From a checkpoint of a small encoder-decoder audio transcriber: decoder width 192, 26041 training examples.
Rows from block 6 of the text decoder of a small encoder-decoder audio transcriber, named by matrix and row number. Rows with one number belong to one neuron. Each number is 128 + 24 x the weight over its row's rms, rounded and kept within 0 to 255. All counts start at 0.
After each neuron's rows are labels from the 100 texts, of 14976, where the neuron reaches its highest value: "fires on" is the input token at the peak. Only what is clearly more common there than usual is listed. The data: two synthetic voices taking turns or overlapping, over music, noise or silence.
# fc1: MLP up (decoder.blocks.6.mlp.fc1.weight, 768x192), inputs 96-191
# fc2: MLP down (decoder.blocks.6.mlp.fc2.weight, 192x768, transposed), outputs 96-191

fc1.518 [162 117 110 127  83 113 141 164  70 141  83 113 160 104 115 107  96 141 156 101 134 125  80 158 125 134 161 120 138 145 119 146 130 104 108 140  75 113  79 148 132 151  98 126 142 115 147  91 119 108 110 149 117  94 126 103  74 123 152 122 135 141  89  80 108 124 143 112 132  94 142 103 177  96 118 116 114  90 124 117 114 159 132 110 155 138 108  99 148 110 107 100 138 101  92 120]
fc2.518 [ 94 127 166 172 126 124  92 145 144 162 128 102 116 170 145 104  97 101  94 144 139 159 167  78 146 113 131  83 124 157 117  87 111 121  87 154 157 122 165  91 132 140 113 125 133  97  54 141 110 126 138  77 114 136 129 133 136 143 160 130 126 118 120 139 120 123 109 126 151 115 122 140 121 152 143 140 157 140 107 105 108 122 115 123 135 122  96 126 112 100 140 107 117 126 122 108]
fires on: "e"; " "

fc1.29 [109 102 163 101 128 129 177 170 112 124 116  93 110 106 110 166 111 118 115 139 123 193 171 132 162 106 140 119 168 130  97 121 144 131 114 160 114 174  98 140 157 145 122 148 116 116 116 111  71 151 138 144 106 118 117 137 134  96 126 125 116 116 138 125  95 125 173  98 131 128 121 134 123 151 127 111  89  77 122 144 156  98 103 133 132 135  98 153 150 138 122 139 127 127 141 137]
fc2.29 [186 147 169 116  71 109 130 102 113 135 106 121 124 141 112 151 114  98 144 167 131 145 157 122 155 127 132 152 124 164 118 116 152 108 184  99 140 103 139 207  80 115 109 158 150 176 132 111 112 147 182 133  86 134  92 121 120  84  91 133 115 118 154  86 136 135 100 132 170 102  62 118 139 120 104 160 120 143 136  92 109 112 144 139 116 164 135 119 143 131 109 131 122 115 137 150]
fires on: "c"; "w"

fc1.686 [126  94 122 157 110 160 150 139 116 158 111  85 122 151 125 117 137 152 151  98 159 136 100 131 135  84 127 108 116 128 111  90 112 151 109 105 152 111 113 116 156  92 127 114 148 131 123 109 139 119 109 129  95  97 129  76 143 123 117 138  90 158 160 122  97  97 111  96 112 115 110 157 136 143 117 144  82 148 165 119 106 141 120 139 133 118 156 132 117 124 124 116 125  63 168 162]
fc2.686 [150 149 132 110 142 120  73 118 108 117 118  65 114  85 111 134  99 133 137 148 114 107 116 140 138 132 155 144 121 125 124 153 139 133 116 141 126 124 136 122 149 124 141 109 121  89 171 140 135  84 119 138 135 104 167 135 106 187  89  80 158 131 111 107 106 117 154 182 140 137  99 104 137 146 121 141 105 117 164  98 135 118  80 164 113 115 134 124 129 139 148 112 168 115 112 133]
fires on: " "

fc1.380 [139 145 112 136 139 143 111 138 195  78 132 151 159 118 156 129 100 142 135 121 114 135 118 160 124 140 127 143 120 110 113 132 110 123 100 108 142 146  95 155 119 129 112 111 156  96 118  88 139 124 157 144 155 104 115 169  93 116 139 111 169 125 149 128  97 143 136 152 124 147 122 117 117 163 178 102 120 164 142 148 150 139  98 112 168 135 135 157 117 114 186 106 168  75 117 119]
fc2.380 [105 165  87  89 136 159 133 114  84 119 160 129 113 134 165  97 159 133 118 150 144 127 134 138 110 180 132  92 128 117  93 149 126 147 117 159 130 125 142 151 130 127 148 150 176 139 113  97 131 128 116 128 165 132 153 128 148 140 117  98 129 122  82  76 141 137 124 124 169 119 122 102 118 141 112 146 125 144  85  88 127  99 130 153 111  74 180 155  93 121 123 121 122 174  63 100]
fires on: " "; "c"

fc1.184 [152 131 108 203 102  48 116 143 129  93 148 120 124 106  85 132 122 171 120  88 136 110 175 134 123 143  88 165 190 113 149 102 141 131  83 110 164 113 109 147  91 181 162 111 148 144 123 120 124 151  95 126 127 149 117 132 132 145 104 117 107 101 119 146 167 104 109 117  93 148 102 157 148 118 116  97 168 144  85  78 109 135 117 143 153 171  87 116 127 134  79 134 138 146 124 104]
fc2.184 [121 137 155 135  96 156 104 149 132 100  90 152 133 142 109 126 125 151 117 135 171 125 170 160 131 143 139 144 145 139 133 173 161 110 148 166 115 102 118  96 106 134 135 152 135 166  96 100 111  97 138 152 159 157 155  81 139  73 151 135 115  81 131 121 205 114 103 152 200 113 139 187  97 117 106 136 137 140 153 141 143 104 143 102 138 141 132 130 137 119 156 164 155 188 113 117]
fires on: "v"; "i"

fc1.647 [168 115 146 137 114 146 136 188 152 119 112 117 148  47 110 147 106 134 117 100 152 119 169 143 142 168 125 126 125 136 143  69 114 141 118  85 159  77  66 129  79 112 157 110 110 166 124 128 104 108 145 148  98 145 101 133 147 109 138 133 159 114 143 109 147 110 164  88 108 133 120 149  92 154 136 156 114 126 106 123 125 125 102 120 125 142 157 110 149 140 107 147 127 183 115 102]
fc2.647 [ 93 132 109 118 123 113 120 126 153 106  62 143 131 107 115 104 100  99  85 139  98 135 121  66 125 158 121 139 160 125 108 159 114  84 112 162 144 130 118 141 117 108 143 130 158  97 121 126  98 126 129  69 126 138 100 135 150 141 135 122 119 122 136 150 136 135 142  76 107 123 105 155 134 104 127 145 151 136 155 132 147 170 149 138 162 130  84  93  96 124 133 134 142 157 139 115]
fires on: "v"

fc1.531 [122 117 130 103 123 134 133 123  91 164 135 113 138 160 135 103 169 107 133  99 131 115 136 103 165 128 129 128 105 144 151  92 144 112 170 107 142 167 127 142 172 126 139 106 129 138 138 138 132 178 104 158 113 106 139 142 104 148 151 131  96 111 122 109 165 108  96 160 140 139  88  96 129 110  71 122  81 137  85 144 137 123 115 108 162 139 141 130 123 122 107 111  81 125  59 132]
fc2.531 [ 94 144 133 119  89  87 106 161 165 136 103 167 106 145 130 112 142  96 127 142 158 121 125 117 152 124 106 120 141 128 175 124 115  81 132 159 131 132 149 147 137 125 143 155 132 135 128 150 133 124 124 140 149 143 136 148 118 120 133 143 120  98 144 145 159 107 159 118 179 133 109 131 120 109 151 146 153 132 149 133 125 114 159 179  81 140 171  99 104 150 133 103 117 154  88 165]
fires on: " "; "a"

fc1.617 [138 137 116 121  83 157 105 162 114 116 111 198 117 105  86 147 113 119 152  92 104 116 130 113 123 126 124 116 155 126 146 122  87 119 158 134  76 124 121 103 152 155 121 152 181 135 161 127 148 133 117  83 110 129 115 139 163 124 141 115 104 127  89 132  98 115 112 106 125 124 124 127 108 116  95 123 149 116 141 138 143  98 150 127 149 154 103  88 102  74 113 158 103 158  92  94]
fc2.617 [131  98 143 135 153 104 117 165 130 135 127 108 136 152 145 101 177 122 147 167 158 160 154 125 105 128 141 101 120 121 145 128 110 100 144 115  51 109 140 121 128  88 153 114 137  91 150 138 155 125 139 136 104 129 111  88 142 143  95  92 104 128  87 146 153 163 101  86 113 161 134 117 151 136 127 112 154  87 120 121 110 127 104 123 104 144 135 119 134  82 117 122 121 161  97 101]
fires on: "v"

fc1.517 [116 109  91 166 111  92 127 144 122 160 107  92 138 163 136 161  94 119 119 134 112 122 146 102 106 160 140 123 161 140  94 123 106 138 148 159 151 124 105 160 112 106 108 112 100 109 149 101 135 137 139 153 151 145  95 122 120 151 110  73 143 108 135 148 150 150 125 107 123  70 137 111 135 143 112 101 118 143 120 150 141 136 154 130 154 146 143 137 151 165 128 137 165  52 134 115]
fc2.517 [138 117 157 163  77  71 122 169 157 137 127 119 129 160 106 108 114 158 117 153 129 113 139 122 129 163 151 115 152 135 100 141 104  98 152 120 140 124 147 156  98  89 121 152 125 126 125 132 209 143 101 123 113 120 125 116 149 135 144 125 112  97 144 118 100 137 122 131 105 122 145 109 149 128 140 148 147 169 130 133 125 151 133 143 118 125 158 155 135 136 149 186  90 139 113  78]
fires on: "c"; "p"

fc1.655 [163 182 110 156  82 131 105 141 170 159 144 120 155 132 118 127 118 123 137 151 107 191 135 120 154 128 155 123 101 115 137 141 175 154 141 111  98 142 124 156  85 167 153 129 156 120 158 120 144 144 102 143 113 130  87 134 130  79 135 124 128 104 140 119 149 143 124  99 108 101 109 150  72 160 125 123 128  78 121 129 100  83 144 114 119  79 117 145 113  98  85  97 143 124 106 125]
fc2.655 [105 128 165 127 114 105 141 149 172 133 102 154 165 123 128 116 113 140 134 135 128 117 153 157 118 152 161 133 135 132 171 123 159 123 141 131 123 113 132 105 152 147 118 196 134 146 111 144 121 115 120 123 143 119  78 113 137 154 114 159 164 191 111 137 121 111 125 141 123 111 111  89 114 142 130 111 130 145 134 119 129 139 146 145  93  75 120 136 127 120 143 113  58 129 116 145]
fires on: "l"; "r"; "f"

fc1.269 [158 138 162 125 147  69 152 116 140 143 139 132 126 127 145  86 160 112 128 138 150 147 122 104 138 144 175 158 162 145 170  88 144  75 133 134 175 132 111 149 169 129 129 110 120 143 100  89 134 131  83 117 176 146  68 137 167 143 118  78 137 112 128 131 107 114 164 115 141 110 135 152 135 140 153  81 103 162  88 110 178 104 140 138 126 112 137 133 165 140 119 143 118 145 147 153]
fc2.269 [150  79 132 149 122 139  70 138 101 123 131 130 107 105 107 133 149 108 143 108 129 132  95 134 121 118 146 141  96 110  83 140 157  83 121 121 125 118 102 110 122 120 189 131  99  88 101 152 135 121 115 110 110 146 149 140 144 103 141 119 128 127 113 171 166 152 177  70 125  93 148 163 109  88 153 135 115 137 142 115  93 125 131 188  95 119 169 139 129 119 126 127 153 159 104 113]
fires on: "c"; "u"; "f"

fc1.337 [127  89 109 121 127 101 158  92 115 153 115 133  91 125  75  94  88 114 132 144 166 149 113 139 136 151  60  92 122 126 146 140 160 142 131 151  76 131 122 164 145 114  87 115 138 137 126 128 141 128 118 154 133 124 143  99 133 142 141 100 126 115 164 146 160 119  89 124  94 136 126 147 155 134 132 113 160 117 183 140 123 150 132  93 138 171 113 118 129 131 164 115 183 139 117 136]
fc2.337 [127 142 122  71 145 173 144  95 109 143 143 109 175 147 137 115 140 121 149 126 191 125  99 122 109 102 111 140  83 154 136 119 139 138  91 131 147 132  90 124 133 125 115 143 131 144 128 180 156 113 110  99 117 125 184 137 126  87 115 141 149 147 113 100 109 122 167 147 147  98 112 112 132 128 154 108 121 130 123 138 138  97 100 115 130 124  72 105 148 116 102 121 147 142 100 108]
fires on: "v"; "c"

fc1.214 [ 91 149 175 185 140 103 103 131 135 126 120 125 133 101 136 123 157 173 158  99 139  97 130 163 110 118 137 134 104 127 166 132 152  94 124  90 113 127 123 138 139 154 128  81  73  85 145 144 175 137 119 110 150  92 137 101 112  99 141 129 115 140 134  94 149 116 162 132 122 113  85 118 129 150 111  91 168 121 116 109 152 124 141 158 143 176 148  96 145 162  90 120  72 107 130 119]
fc2.214 [108 133 119 143 119 172 148 134  88  97 181 151 132  79 138 121  90 124 151  99 143 120 158 140 131 115  95 161  97 129 129 125 125 152 161 152  94 165 166 139 126 102 155 157 140 166 107 169 149 121 134 105  59 139 121 122 170 125 124 112  98  79 139 140 144 125 134 116 111 171 122 109 124  88  85 130  95 126 152 106 131 115 154 133 144 135 145 120 144 122  86 156 122 112 146  91]
fires on: "t"; "b"

fc1.529 [144 121  84 142 114 152 156 120 115 121  97 132  99 168 157 141 122 124 137 139  94  97 150 143 117 128 118 117 111 128  71 147 162 120 133 142 137 108 137 144  75 153 109 112 133 134 134  83 134 125 122 127  90 135 154 126 104 163 142 124 114 143 123  98 149 148 129 146 121 107 134 147  92 162  81 113  97  87 105 112 146 159  84 103 132 130 121  79 146 128 139 150 148 142 106 165]
fc2.529 [ 96 105 154 120 136 164 146  85 131 147 126 129 155 122 127  95 140 111 102 110  95  97 106 133 140 115 128  87 133 188 179  94 115 130  94 118  91 121 165  98 112 133 136 102 138 115 165 133 140  95 125 109 171 113 114 138 175 176 156 108 176 115 119 150 118 126 155 138 166 160 134 127 119 139 107 132 154 147 135 130 140  96  65 159 107  80 168 116 110 158 133 120 115 155 134 129]
fires on: "e"; "w"

fc1.288 [138 105 106 116 129 142 191 124 136 115  92 139  99 148 129 121 118 131 163 138 135 158 108 153 135 101 172 137 137 115 152 109 116  97 125 125 111  88 171 106 181  69 165 139 101  87  98 112 157 107 157 153 143 108  84  78 119 149 142 112 126 128 117 126 107 171 142 129 126 118 144 118 120 106 137 163 102 150 134 100 109 162 126 133 159 146 118 110 113  82 110 150 153 131 122 127]
fc2.288 [176  95 103 153 102 103 127 106 113 121  96  69 121 141 133 179 138 150 102 113 120 156 119 169 126 134 148 150 152 127 181  82 141 148 100 136 130 114 179 133 139 148 108 113 164 118 146 118 148 130 131  97 166 113 118 162 154 143 119 138 120 110 134 102 131 140 144 128 104 100 158 126 102 138 114 113 119  98 100 135 133 157 155 147 192 161 175 123  91 159 164 128 157 161 143 128]
fires on: "h"; "d"

fc1.246 [101 145 146 160 140 123 109 173 130 134 151 159 113 123 146 112 109 135 125 105 128 118 115 116 161 149 124  93 126 122 111 110 150 156 131  90 168 117 117 141 110  98 142 133  72 166 106 119 101 143 117 167 191 151 125 115 108 162 130 118  99 169 109  98 124  98 190 118 156 130 104 171 140 114 142 109 129 113 121 123  92 140 114 113 128 120 134 109 123  80 105 118 152 155 114 131]
fc2.246 [106 127 150 138 102 142 128 138 169 135 145 113 128 140 126  86 121 124 183 146 124 147 186 139 103 110 145 124 110 201 119 102 116 112 133 126 125 152 161  89 109 134 112 164 151 128  63 133 136 108 161 137  92 127 124 100 224 109 139 102 142 143 130 117 134 136 122  97 107 117 126 121 139 151 109 163  42 160  72 138 102 140 114  68 144  95 132 138 120 109 169 147 145 137 109 161]
fires on: "h"; "d"; "o"

fc1.477 [128 126  90 134 133 145 131 120 126 144 117 147 148 112 125 113 131 146  87 144 116 142 140 127 127 164 168  98 130  80 171  91 107 131 108 159  83 149 142 129 158 145 155  58 106 133 129 192 129 139 157 109  91 150 121 128 113  80 125 104 156 171  96 132 132 112 122  80 131 134 138  92 170 149 156 142 131 146 159 129 102 141  94 144 186 119 153 116 103 123 113 143 129 136 145 130]
fc2.477 [137  88 168  99 124 144 107 140 121 129 113 121  94 153 132 161 103 150 184 116 153 128 132 148 126 151 144 117 142 130 114 134 124  88 125 135 146 121 165 159 110 163 144 101 158 124 149 130 135  94 155 149 161 125 128 104  89 167 134 106 142 115 131 132 118 108 146  81 164 135 153 147 126 139 109 130 101 132 145 165 106 113  91  76 121 140 121 129 114 130 173 113  76 132 121 101]
fires on: "h"; "l"; "m"

fc1.62 [101 107  98 107 107 177 139 129 116 127 134 139 151 147 110  88 118 110 142 105 141 105 148 118 117 104 128 165 116 116 134 121 124  98 110 138 105 132  99 126 116 163 153 163 135 125 141  91 122 135 166 126 101 115 139 198 151 108 123 133 129 133 152  91 156  97  82 168 131 147 106 112 135 102 131 169 107 147  85 121 135  92 112 104 141 148 100 119 153 146 133 123 131 123 132  97]
fc2.62 [123  99 103 145  69  95 111 126 117  88 153 151 116 100 140  96 115 120 132 181 110 146 128 143 111 119  95  67 113 172 116 123 128 113 155 137 153 136 155 121 136 118  94 125 140 136 159 107 104 166 154 149 107 146 125 130 137 122 126 128 130 103 144 147 137 126 133 184 136 135 138 118 115 154 152 103 121 104  77  83  51 128 113 122 142 128 150 144 145 120 139 154 131 182  91 151]
fires on: " "; "a"; "l"

fc1.138 [132 121 174 179 183 133 120 119 128 128 145 110 129 141 122 161 125 179 108 123 143 103 121  92 162  84 143 138 141 142 105 145 134 128 131 172 129 148 120 143  93 102 101 134 149  76 160 138 128 132 137 146 141 111 126 142 189 134 118  93 165 109 115  87 114 116 150  71 123 127 139 122 125 102 110 100 114 143 114 160 112 141 109 146 119 153  85  99  97 136 120 137 139 135 120 111]
fc2.138 [119 160 122 149  83 139 164 146 139 111 118 135 126 173 130 126 128 128 134 105 116 106 112  94 123 136 143 107 120 114 103 118  99 148 141 160 114  99 126 111 100 142  95 130 148 142 120 146 131 151 107 122 100 122 118  88 137 138 152 164 104  95 124 111 181 122 110 134 130 155 106 134 136 137 146 183 118 154 130  90 133 127 133 151 169 137 123 130  83 130 102 109 117 115 130 131]
fires on: "v"; "p"; "c"

fc1.124 [ 93 145 109  97 116 183 139 143 108 141 170 143 131 116 108 115 115 127 116 141 120 118 124 106 160 126 148 127 116 119 144 149 147 111 146 141 138 122 105 155 107 163 146 108 148  93 146 114  82 132 121 118  98 170 148  98 116  74 136 128 117 116 141  81 131 108 162  86 108 161 128 132 132 150 135 108 159 141 125  75 128 150 179 133 149 144 116 117 106 140 140 134 117 111  97  98]
fc2.124 [134 146  97 150 181 122 151 128 152 160  97 160 137 120 117 142 132  86 165 135 144 155 102 160 115 141 108 144 203 122 109 137 137 134 111 167 143 107 103 129 128 140  78 159 134 122 152 157 148 142  94 106 110 105 110  76  75  99 125 129 147 137 133 128 141 115 100 139  94 125  92 114 129 105 106 116 137 106 132 172 113 127 162  88 173 108 104 163 156 136 130 144 101 109 155 145]
fires on: " "

fc1.752 [109 168  91 130 119 106 137 119 166 134 111 127 116 105 137 112  94 120  89  98 127 105 168 117 157 124 166 105 129 105 146 116 136 132 113 126 117 116 116 132 119 114 145  84 148 165 141 115 127 160  94 113 135 145  93 159 166 119 162 143 106 138 166 112 147 140 125 155  92 102 136 171 129 151 159 148 103 108  89 151 178 140 152 143 127  95 156  85 177  68 146 116 160 141 137 130]
fc2.752 [140 149 134 158 111 116 124 144 117 102 149 128 124 130 116 128 147 144 140  97 105 126 119 155 150 130  74 137 107  83  98 145 130 143 127 101 130  89 143 123 100 111 114 180  97 155 171 174 180 130 102 134 111 108 106 132 138 131  97 142 113  92 106 139 148 139 127 108 153 110 157 129  99 107 111 127 112 161 174 120 104 127  92  76 131 162 190 130 141 116 115 135 108  93 132 101]
fires on: "l"

fc1.26 [105 101 161 129 101 134 143 143 128 119 161 106 151  94  81 111 159 140 155 120 154 141 140  60 114 119 138 125 130 108 119 133 108 148 136 102 110 129 102 163 126 112 114 117 129  91 139 155 123 118 126 126  86 112 138 147 145 107 137 137 112 157 104 172 100 115  97 124 110  74 125 120 146 182  98 137 105 136 118 134 129 129 137  70 156 161  72 107 153 126 137 146 120 133 203 153]
fc2.26 [113 134 122 146 101 113 126  91  85  61 132 136 115 141 135 153 107  89 164 149 143 190 136 108 137 110 155 150 111  71 138 156  88 139 107 144 118 162 112 111 104 131 141 134 123 181 124 138 140 110 132 164  90 134 140  91 129 141 124 131 157 124 153 153 157 140 151 130 117 115 107 119  84  85 161 146 127 118 140 134 155 139 138 148 142 111 132 148  99 123 120 132  82 119 102 144]
fires on: "e"

fc1.516 [179 122 112 158 132 113 147 120 138 142 123 144  85 128 141 149 134  70 135 104 102 129 158 110 130 126 133 162  47 109 138 147 140 118 127 148 138 132  94 168 133 136 139 135 154 126 135 146 125 107 106 102 131 118 101 114 126 136 132 153  68 135 138 152  91 112 126 147 100 169 131 154 129 127 147 141 107  97 110 176 127 148 140 101 163 138 111 163  84 114 102 150 147 159  79 141]
fc2.516 [113 126 119 145 107 121  86 161 118 115 134 132 111 150 104 157 137 124 111 136 148 175 110 145 175 119 135 129 100 136 189 165 114 149 112 134 153 109 151 136 144 121 149 153 108 156 139 138 124 107 127 138 175 119 117 114 138 134 123 200 125 136 129 126 156 140 121 141 127 114  79 115 103  99 166 150 124 109 153 140 142 117 146 130 117 107 179 111 140 139 153  93 117 158 146  85]
fires on: "l"; "r"

fc1.448 [148 140 122 122 117  94 123 141 100 142 164 122 121 110 109 116 146 109 122  91 107  97 110 115 140  96 129 101 120 107 181 107 100 141 157 144 133 115 155 109 151 126 143 117 107 113 166 161 156 103  90 161 102 170 109 150 152  82  95 137 100 123 117 116 138 130 135 145 122 135 159 122 135 142 137 117 129 157 140 117 129  82 119 132 132 121 117 178 130 149 133 113 142  87 167 139]
fc2.448 [102 155 130 139  98 100 131 115 132 136 133 134 112 130 151 148  85 158 164 123 154 141 126 169 114 129 152 154 121 130 177 103 126 135 151 100 100 122 144 152 140 135 122 137 133 131 157 155 136 129 116 152 109 147 113  92 118 118  72 159 129 164 121 171 150 110  75 160 138 139 133 106  96 142 101 134 100 131  92 139  84  94 111  78 100 127  95 166 156 122 146 152 152 113 129 133]
fires on: "l"; "r"

fc1.437 [108  69 119 135 143 139 156 122 132  97 129 142 128 141 131 122 150 134 147  82 116 126 146  96 102 108  84 101 131  94 119 147 128 113 150 128 106 144 111 109 129 124 125 173 118 101  93 126 106 159 141 108 135 108 148 152  98 105 148 143 129 149 168 119 100 131 171 123 138 143  97 178 151 106 133 150 170  59  97 106 162 155 123 132 127 143  98  97 161 123 117  72 145 136 134 108]
fc2.437 [119 134 164 133 140 142 112 144 168 116  88 116 130 111 113 125 132 142 145 197 113 118 111 147 109 135 123  79 116 161 110 146  86  85 107  91 142  99 124  79 118 144 129  86 148 139 102 112  97  91 154 141  97 162 145 114 144 143 145 127 147 133 133 137 123 162 120 102 116 122 132 147 131 113 159 130 132 171 109 124 146 156  98 134 131 151 121 142 172 149 125 106 104 111 136 163]
fires on: "l"; "r"; "f"

fc1.177 [124 113 147 165 113 113 160 155  94 113  81 128 169 105 121 168 153 113 137 106 114 161 111  99  73 107 132  89 144 119 116 146 121 142 145 181 122 143 141 135 134 122 101 152 170 155 142 126 115 132  99 125 175 142 164 121 121 135 103 140 123 175  99 122 126  72 140 113 139 101  84 173 128 130 119 139 116 147 141 119 118 159 123 138 141 138 116 106  98  95 115 138 201  91 150  91]
fc2.177 [135 128 139 143  91 122 120 135  92 118 139  87 111 138 166 122 148 144 129 142 120 156 136 123 112 139 161 128  85 128 168 131 137 109 105 102  88  76 141 159  99 117 151 158 114 169 129 118 130 174 135 186 138 134 150 125 106 105 122 137 109 115 162 143 121 125 111 125 141 107 127  98 135  69 131 150 169  92 133 112 138 142 129 136 106 105 104 167 180 139 139 147 111 158 138 101]
fires on: "c"

fc1.292 [160 128 103 137 160 129 141 156 121 160 150 142 138 123  86 106 159 131 137  94 128 129 109 113 126 111  97 101 110 115 116 141 127 125 132 145 134 162 136 109  99 126 118 110 125 149 108 118 130 147 121 174 112 113 125 143 112 135 118 128 130  96 100 140 148 118  99 129  93 126 122 121 133 128 146 118 104 103 130 121  96 134 151 146 159 157 152 143 138  71  70  91 129 111 143 115]
fc2.292 [113 103  89 156  87 111 163 114 118  90 116 113 110 116 118 160 123 127 110 161 115 116 144 137 157 132 146 150 155 121 137 122 111 143  92 138 148 149 135 149 105 118 100 141 148 168 139 111 184 165 126 109  80 145 182  55 141 131 131 142 122 156 135 124 119 145 131 141 139 127  80 148 120 167 119 176 145 109 140 118 155 115 110 153 105  62 145 125  85 122 133  83 148 156 100 163]
fires on: "l"

fc1.464 [ 97 142 109 137 142 137  98 132 157 144 112 123 132 114 144 120 100 185 143  99 127 101 147 118 178 136 131 123 118  94 170 133  97 122 114 104 144 128 102 118 137 124 148 114 147  97 166  73 160 128 175 153  88  98 147 120 103 128 113 136 191  99 146 123 130 109 151  72  95 148 111 128 101 126 169  65 104 118 135 150 151 118 128 133 143 103  85 121 157 144 164 110 157  96 146 105]
fc2.464 [152 126 127  96 123 129 117 127 114 115  97 126 134  91 113 118 166 119 164 157  93 164 152 128 144 123 151 125 126 122 108  89 101 139 126 159 184 118 138  67 132 154 143 143 151 152 123 111 126 142  95 109 164 138 115 125 110 114 154 123  71 111 162  74 137 129 123  90 128 146 150  79 115 105  62 177 123 167 102 147 157 159 112 122  87 117 153 104  88 143 119  57 138 102  91 169]
fires on: "v"; " "

fc1.698 [140 106 108 140 156 129 135 128 112 156 170 124 120 125 122 131 125 137 146 135 144 111 131 122 139 107  89 101 124  97 121 175 120 112 126 138 128 151 125 155  99 135 114 152  96 127 164 124  93  88 168 152 136  86 121 152 102  92 149 138 110 149 135 143 127 140 222 126 131 176 140 138 109 111 121 169  79 139 127 140 158  96 132 120  92 204 161 114 117 143 105  94 125 156  98 142]
fc2.698 [138 124 156  91 152 133 101 135 173  98 121  97 130 130 129 102 103 106 102 167 128 131 108 128 143 166 131 130 108 164 110 193 101 131 146 120 117 149  99  91 165 136 135 112 130 124 156 110 156 119 133 158 142 102  99  89 126 112 123 146 139 147 111  61 168 109 124 162 150 147  95 122  84  86 111 150 147 155 147 113 134 121 125  90 205 115 141 139 142  85 112 180 146  89 151 143]
fires on: "e"; "o"; "b"; "f"

fc1.158 [135 122 150 122 102 174 113 143 119 165 160 185 138  93  77  96 124 144 104 128 127 147 150 124 170 143 132 120 125 134 122 145 100 149 114 137 150 110  74 130 119 163 145  95 137 153 114 138  87 141 115 149 120 117 106 129 119 132 115 131 127 101 114 143 120 105 140 113 124  97 105 156 151 130 102 108 129  88 144 133 109 125  75 137 153 150  94 140  97 137  98 126 127 181  82 105]
fc2.158 [ 96 103 149 157 123 144 168 148 176 104 139 162 129 145  84 133 133 121 108 164 178 118 163 126 107 122 151 149 135  82 157  78 109 119 124 167 115 112 115 107 100 146 105 121 135 156 108 148 135 107 126 161 128 166 170 149 167 103 143  99 143 123 104 140 141  74  78 131 139 142 135 153 101 118 141 146 127 129  82 137 117 163  62 119 135 116 102 159  56 121 130 160 148 123 139 123]
fires on: "t"

fc1.695 [106 105 128 147 147 136 108 116 111 113 130 128 125 156 109 155  95 180 112 102 122 147 160 120 142 122 111 113 121 161 110  87  97 121 118 135  89 150  94 139 104 113 165 134 104  90 147 114 100 179 100 139 128 150  91 134 118 127 119 125 112  78 133 103  98 103  95 142  95 103 143 180 132 167  79 117 125 119 130  93 108 149 165  84 110 189 137 123 144 124 153 143 144 139 130 167]
fc2.695 [ 70 144 174 117 121 183  86 143 183 172  97 115 145 108 103 103 128 135 139 103 131 141 127 115 127 133 160 144 106 153 163  82 157 113 164 145 204  91 146 116  97 115 121 124 121 136 143 163 163 114 144  95  99 112 147  90 133 135 130 125 107 159 129 181 128 123 114 135 122 137 136 106 119 124 152 126 116 122  96 105 136 145  84 127 101  99  97 110 107 124 108 108 111  99 160 168]
fires on: " "; "w"; "o"

fc1.97 [124 113 119 108 129 139 118  74 128  76 152 152 131 147 106 142 107 116 178  95 167  97 115  98 106 109  70 165 142  86  98  95 113 139 139 159 102 108 144 148 104 127 121 115 104 130  70 125 116 149 147  98 129 150 118 126 116 151 118 114  98 155 124 122 103 159 127 142 126 114 125 149 151 139 120 169 120 133 135 108 151 100 147 135 158 131 174 116 110 118  95 141 116 121  87 173]
fc2.97 [129 112 123 114 151 127 150 152 153 142 148 105 123  95 117 138 137 137 120 166 180 111 138 124 148 109 145 165 116 117 119 111 125 150 118 108 104 112 142 111 149 113 140 177 151 106 147 159 129 139 151 169 143 144 143 137 113 116 102 121 148 132 118 163 126  84 125 181 115 162 145 114  95 144 131 139 116  93 172 120 119 153 115 138 108 114 161 118 132 169 156  97 115 126  95 152]
fires on: "l"; " "; "s"

fc1.550 [154 139 150 149 110 137 145 138 121 132  85 161 139 129  98 140 147 155 131 124 115 142 131 149 149  95 140 125 118 129 142 124 124  81 121 119 176 130 119 124 103 100 134 125 102 136 169 146  96 118 101 133  89 139 124 167 114 123 168 124 104  93 158 122 154 118 113 153 132 136 130 141 105 152 114 160  91 116 101 102 153 156 104 106 156 144 152 103 136 139 127 126 127 121 105  74]
fc2.550 [106 131 136 126 158 123 150 112 114 152 120 122 153 132 120 123 164 111 110  81 120 111 129 104 139  99 149 127 131 126 150 123 139 122 148 151 136 122 102  97 153 124 116  89 139 117 124 129  92 108 139  97 160 117 151  85 106 153 125 134 161 113 126 132 127 109 163  79 145 116 128  67 127 106 144 133 149 155 114 149 120 131  87 125 139 146 129 132  90 108 142  93 114 128 124  99]
fires on: "v"; "h"; "w"